Rows from block 4 of the text encoder of a small contrastive image-text model, named by matrix and row number. Rows with one number belong to one neuron. Each number is 500 + 40 x the weight over its row's rms, rounded and kept within 0 to 999. All counts start at 0. Numbers have three digits each. After the name is the row's rms in percent of the matrix's.
After each neuron's rows are labels from the 100 texts, of 14848, where the neuron reaches its highest value: "fires on" is the input token at the peak. Only what is clearly more common there than usual is listed. The data: dead-leaves pictures: piles of overlapping shapes.
# fc1: MLP up (text_encoder.blocks.4.mlp.fc1.weight, 768x192), inputs 0-191
# fc2: MLP down (text_encoder.blocks.4.mlp.fc2.weight, 192x768, transposed), outputs 0-191

fc1.518 091:509512512493426512550569488562469544571511478465467442512478548458469514444459541469509515505479422489513491493504490509521508466534514468510516597520429440488511492495503463515539533510570520558483464578462514494444486520512536497560471552572537476458483477487505498373527486474491459423458489605487505459432523492503483472470483485453478498511548535520550521497467508505514590540576534510470541449486475544474579523474497439526467455490511503523521461479459467487495518574448483490469592574482544594536527429506495569487525492563539486512520468498489468569541531441434397484
fc2.518 084:505471500495525515498536494462480462455522525519554512497421513568488460539485492468522518476566607521448514506489534439535490497507506534475479514449503540494502475489453540528493421466458468493513588446521468503542498477526488492474471418428505482496434536518447541512473505577501514575493533486500525551486467555522531497501486526609469541492540492484461416543514550451504434439417489502558442559462509421525494499517466561514528545483528477447516484431531465501522500434560548476503451452519450404552456504528531416510528442537513569525516580494480459419459501567546560490
fires on: "triangle"

fc1.765 096:541544464580475505459508507532505495530569502505466520588469584531484529544400549544475485488438497482489523401578495506547475478484487536478488508508565491535455463507465424438455583560511461478476518532470511456463534533472443561553481513454502432500473472466491506479490552424503489515529532462485445477580581524539486459496478522529503493499527552558460525489505491462505481453494430520468509532528557465505499497492487390442504545503527541484480598511482474517502566450506463559544547568506429461493496468476499442538453547538455512484563575500469485465508535442535429455
fc2.765 096:481437481428468461539428485573474515520485602515479549485516451556458532515531430474564512521533464511478438497493515522425561526447493484510460499420530514567450500504466467466551514523550521504501490500421496531572441511463523510514452488552548569477468512497508442498535528548458520474454522523521524490462465408449437544506528477462457545455381449469504556535554495541518481537414574420435502513525549534521548465514562522524516486450476476541482483563502484473481458544450526483563546481534450517523459463507504516496496510507602506545468482514541509508522533563445533533
fires on: "semicircle"

fc1.492 079:502537535488527534504520504500546473587469528476505485459499504553472517521488487538464488477452564548442452424496540463486491482545521508563539560469482517522529492537593513448442553570509478513471496551501514496437581421494502532566446598471570460487447494458503456477500432442458505455484497546465527465498509502513505517467530532471493485478550527557491552513455552548522495481454520507511531581501435551546506454459474430501502513485459552382481500514459472559511543490546494535546555506468469496465519453467518565500526504597462566440482572580518544546546501410513513471
fc2.492 074:508508435530497543472505514483491519562498527498519495498482528498510494498511399465575509518497481398559532531533556521533474428497531524414503509426491573478437534447415504504468502500541577505550513528494460492553459558534525535427479484467462546513556528466506454507534512488564472521422513469525548512544535496450455522491519510452509508486503509535519450453508407502508542475407498424488443414522554520495474489502461498559490448509446489553543518457563569463440585535478525447449495440507495460535490506541439569462494545461511467513486580522537569450485564482542531510
fires on: "triangle"

fc1.318 103:466543509550463516457473443473553506548473556550456502457614494496521551491494550475512460534460509522561484520393467470458527506575491512508480469532556526552512519479410561495504518470410502495570444481544496451505490492504528488524505553427438491491575459472512465474526408485405513441523498493479543543426456462592552543494505474471483572491429451520471557535447525545555571527453543515465536538489453443496523484491505480475539509451558484491523488558435506468486545497464467474475485542560557545577469521474510517480508559503502540501536522491464492517515478500579548493
fc2.318 115:461420469527569470585454455520518472501448517484501504601495466533506487480500515505465466529561505488507483454536530470512515489542564431529485512459523538550521478514514521438517516473584561452502523396442458427538518456494442529489452437554504488498547498484533533509560515488532427437498489480427505459533458483474507483502552520487411427568511508415525507508512511409444502531535546563479483448478481484508441524479537524501500526518468508556488534472486454511487569516464546547480496491531545565499507531565448542500569503508476504523418505514453494516466511519446541352
fires on: "shapes"

fc1.731 089:466557465508475489555487489513509484515545613509508503551541491520501502462466466555493471541484474477484522552548486482475483450494509500449504530464492423525560477447578529428513578522508549450449500482453521522459513511522458543453514458474525442498523477488450502550496521468572516494594479503496469573455530579496476520533501477469509499520508412438481580550476503451467475514506499465548495409504509572518518540401517498466581547444518509439461532487601529455506463525416487593509511571469467539511499490458509504460520506600541431505449516484512592458466486476506483491
fc2.731 076:487408465490510543471606500463479448458453380532507575415447502487510562468480513482527490357531500531552508440499523515504486511444526516513510445465567500479494502487507468527437484451501515557567450503513464452537514477529560491487529526558526578464505555497527508510459542544437433481478505505456547442500511480473521490536495515461501510425517551551461442571538511559496461522484529602449515519491483527466480454546476480484453451532564490535522473469477529565556484488561503461489541459465477465541475485503537489568548508438499531524539477518527435495472581497475442492
fires on: "semicircle"

fc1.29 084:441447507530484369461470422483492515565426459451546571574534506527526561494489523500517561525534528501461468465443476470446481442431567539504502612585478509529488425500504495533461506538484511484473522498512427519501514523461486465567525570515506544497479482509514520429531482478493543508479480531461518449515504521547523516477523454536507532400460424493526423488542518448477528476509493490528508456524513548471549543498448513555509468499446508449510540508463495534493609554512540457551550487488543535501553449502523547551600498535498457442564433504533484530465480503538476504
fc2.29 079:532484496431484546450508613491567493438519538427485457443519498433547509493572534499529449443487551571537555488516500552456480433506450488531562449452513440531450474528494470550523468462500518545530494554506530384477523492569489528468504537456502461487457471575500499485534458553510497503507507451554512496510488509548517446496536551475469525498533495442541490515496532541478557499488459532520449578523452516548505496494468441470510556474562532546509391460498499435524453541523466529538531549553446509473467515481555471437407540513533529509428436515486491524552538488479459578
fires on: "shapes"

fc1.491 095:556483478470513523470467441532473541498545503495476518583437470524545449475552534433531457540470521516513570514548487487518452533420568408465404467549485531545578457518474587538454513538550456531527479423562491444509456542476473467493543518479511520515497475495473444428536501546463473443509532497493500518437500517501469497447499502461472542481455534514497469509518506482481482437519545571468560439494495446517525521480474616512492499455507551515546415412525504453433506497527479574537450494548484533560515486485516536498555457547481578507470554476459445537441487498503563486
fc2.491 097:516553484453495496473529573588489505506432508589492476418489539479451541513434552488458523429518502481535466502527491547475533410484531507475509556469489435469438570508514491520537449461515577465506538505484424407448562430526507549525547496538498523528521507553452499474484485451536539543444540581503531441598479499438532485513479521488460479517556435457547484520508494476509508538486470489552473556497519534506524480487465508491465515524493477458463535501450428477520522534449516476445502462444527438464523442524502425450496492532524438559430492594593534526540489483536502547
fires on: "colours"

fc1.164 088:508478478449458538493490495470519506494607542412498532478542503542496527452537489469465513493522548468487521437472435467568493485536531439549463524529596477555486511512492473513544488475509528581522487508559526541472537458503532532489462468477525465448546461520454503526501498442373500571531455475560514460526541590548464507474453523593512467543527513536465550501505483519461486472483420482505517474551500522503548521431497464423520450438538541410443567484540551515530497547461510498513475476546562443527441532466539458476503497562534562495477589499446507534467531474550553531
fc2.164 093:486533479515571480475486457529505571581455492568492452498499482471504431421518527462554549509443491509437467496548493437489509531501478464419544511541450480495449491498514428472548523504573530490510518477507418573487504491428532434468498555518442559512502584506506545463497489440583463471564618519513444512499511501501500493495477543432503475534461514493494467548553545496457457472557520522446479427504560576585502563545445537556473494490489430518523535484463549541497453441456459507514522445457499490457494509461508554448505508530511487538600485483520445512486489492533505441
fires on: "semicircle"

fc1.393 098:539562476445483448439533510495437512430445516555484519539450515489476577487542527503498508526472545453516462495478512472460483568541367496550475516488421511533502520487576495508489508499472535519463541539569494524466510451527525468497531505457471496575448601524534511485491447408517428469478503555526525511494441506486519532462462518503499448567452484511492483526520490497472472531486532524424445465438498544502548519474472457468535410431513466506488447383584456464454483485509561478559531526477519476483510563456535518465515562583528565507514540573459458491509539485495518549
fc2.393 095:536548611453474543509502508481540525437504542493530467417464457499485482582498492536513487571499491488478490500519516436563415520530480575492510558506405466427440518519578483450536500504435512479473527460462468464513521484493460526546495482469499453448475489511483533548459532557542524518505541489493501569549533509498514523516486478510458492518522503542537499482464474553517546461513494525526460496486491515503525460471532467457507530580521529535469487541513466452494429390495487440477462527486502438516506474528525520498503447514651564544443494643476522532477534423476425448
fires on: "triangle"

fc1.357 093:514454492432494498531465502455469552433568528496473489550444552474500584542520512502459536570497564526523493515454527440469468516555464460574512519520488506497496495452535456512533508520510558489460510470520504456526497505412488442526500501464408473422445593527497508548469494539504481428511502497475463486514505544516437583474490516566397524493562412492467579535487514462505512441540474489477493449533535519496511534445477506479467472456534495491499483485560482537490542579481514495477587525494520439508497462468576438537517563597539543477484495506516465534522493582447429586
fc2.357 103:477607506555486584490492449500448460529475529593489488484443464509402515531462421525540447507537431546478404489459485492562459472490512494455574505545519533452527504526482510481497466484506475475493525482534584546564536518488563444523551493503486485509489521547506461462545532525553546586441502419516524484518487554504513551503527546440466488555453483580443465470478512506536530483444528517466540560504521502565528536470498482467482536523420469439458533467500388513501525496523469508556534481485465474523479537467491531516516475513505554501539583554490424433515419496511458473
fires on: "triangle"

fc1.256 086:486551461520508521479450475477520493575452507510462491509518417510480488537542480505477494522434530508504503489520512582559578447534547489493456511490538513509528432481507476521556533531512455450502484495526534495500440403492483510495451503495493472408505511440456483533458457442533494480526492415476545489454517549522570550463466495420439573493463496486537523479438511519502547478412454495468480525508573500551492533515485433525463511494469516467446486495431559573477455497449457657461561437501472499502540545540522426512494573495532536561559537559537498517523527543489444554
fc2.256 080:510515491453466502506523499542445558504503519447498480532523485474496469499512486436493448527562425514448508513535525490523473507552464498461540464448405463529496493529484429430481484580491542618592482452557429489482496567503522525584484511540528457444482490559472448528485492467496494491427537538419474523580462535507463535469492527506524489453530528560556467537615445509517446538529487475528539485544537520500478484508452572462538437516522497483488477517497497482595559499452480461524505483481491476498534495544437530528402435536495480501489560453461418580516520521457539501
fires on: "semicircle"

fc1.296 094:507447533561482450461417498550518451510448535520448452580472509578472474531466505458603587469511571435462454554497536531528476475481528535557530447457528566544497454473513439448488561538483523466481498480490574470471478529529474476444485450520566517482556527505518495484524518540548482560534407490369437505512522507499469432457506511426519450518510549511466522525538556499486490511495434501499489504498554533531511495514436530488523483460516519442541537465493494462502431447451507416533464533519457546549467498455427511491481442491461470522447495525565550489483531471445534484
fc2.296 099:515539496420523537465492498545509512402489506488502509520508545486491477491508452467479456530526432456410536515490479457546484532460473521512397573544462478478431492547525544503563474520589489572526520502454431524462593411503481503498543555472533510495498475492449492560481470423518446573489489528552482455492538584507553578522535503480461538449460461491419498506468511505466472518508474483452452498467476497589588530505527516509588523555457491537577395476500495542507567431479577488452475485480452507493544463466526471513498480481527466516527455521495452479478542503511514517
fires on: "shapes"

fc1.266 091:504504527540470512422431481495488526545495556536452555472478499487541495430501491471503450453504530483485425541541542519500491450493501453479501461488515523510455514465505591528540550490471490472431491442494495514397500538479479537557530501514484568469483502475484414452457490506519566460529504556544531501413510515442513485606541482552400563540491490487491520513553464547484481507511453441455508429449439485465541543490543518522473465478482534496534528531552557551440490460463482529469476388448496591497574447414468535421547531513519497485575467502488515485479542507526555488
fc2.266 098:464496448499511511576500486476489487430535506476508489433501509563468565544446516442481482532559469397486467463461485615518486498468527432528534484551481519599572479539517490488556516448498514562539535532500477421494485485448484487528503475468516565534537432526495489467551564490469428518498476500438506451553555489502527498500536509513421459485523513503454500444501538509505488377433539433464583502554493558534479453514574491464516517543529446477478463492412498472533487495488528480512534547539520437484550505446533425579462519556463466470473527458446496553487489465505519483
fires on: "colours"

fc1.59 096:431484509470532523491540536476471467489495506536519462462520571543483504478516481437439465461474522488503425496487432524530477566449497456611526494535542452503519478493453544549486569443445497572533516509493439504497433504477510540505511516466526566488481593495478464487570504474485450519453520480532562432500512529506499427531455490524517532495557483535494502494586469467568568455543428458484573537520559544448551455476460540611490531542438530441549477426516522486534493509526491538499503497440433472576512536445496529503563487505583473448419500501560496496467464486507468474
fc2.59 095:578515452544505464454452480460500485421511465498509536489472475537464575501543495541559516456439484552488546468511490541497522521508489480517449503456456555532515469533543451511567500562539528472516465425468503518488539472544484471449527528462468485501480517474522498512449488491466536526545492479458498615541497502430525521400495519538490444441448461496471458562474494504472483515503577530450473488439455546580471544482550445422529469500498515538530442563482562507494609503478493457595450388612478498539524461456475551453486541511515484467479517549550514456524538547495483499
fires on: "colours"

fc1.411 091:482510532493557504529508468532533520479464546492485458487497488543485523515518478514467511503467488520495478505553502507533534491464494487472589563565554462539477473497458476507536538465552517544457453416516533480419453491484528558455547450414512532478490496426531499472498479498521524487474473433557438481474515515563521535547527522530590468496538408541562482493497468531469388459421544529510483497542538538592516520493445521500484481507469531476534453524505557519503549542549497458465489485499438509584495566511486524533540459551423555428498527493519530559492472403520347535
fc2.411 108:531451502522453438480510518518420513436498547503506490520623588494547479487529451513471537411507563531579512455510491509475483483544499554442455467500465458563503530484563528502446479457458472561518552468481515464562512457501470515464446524513535509566564503471456462468522479498503370469521517536503541471520544564540507505559472477449528491517545519478506446479500522527518535428561477472530562496570498467513451495490558560465518492541538472555505484488461427460517452467582453525491469460536537470484486413513548515475445514529546502517495458420504527562560497479517581543
fires on: "shapes"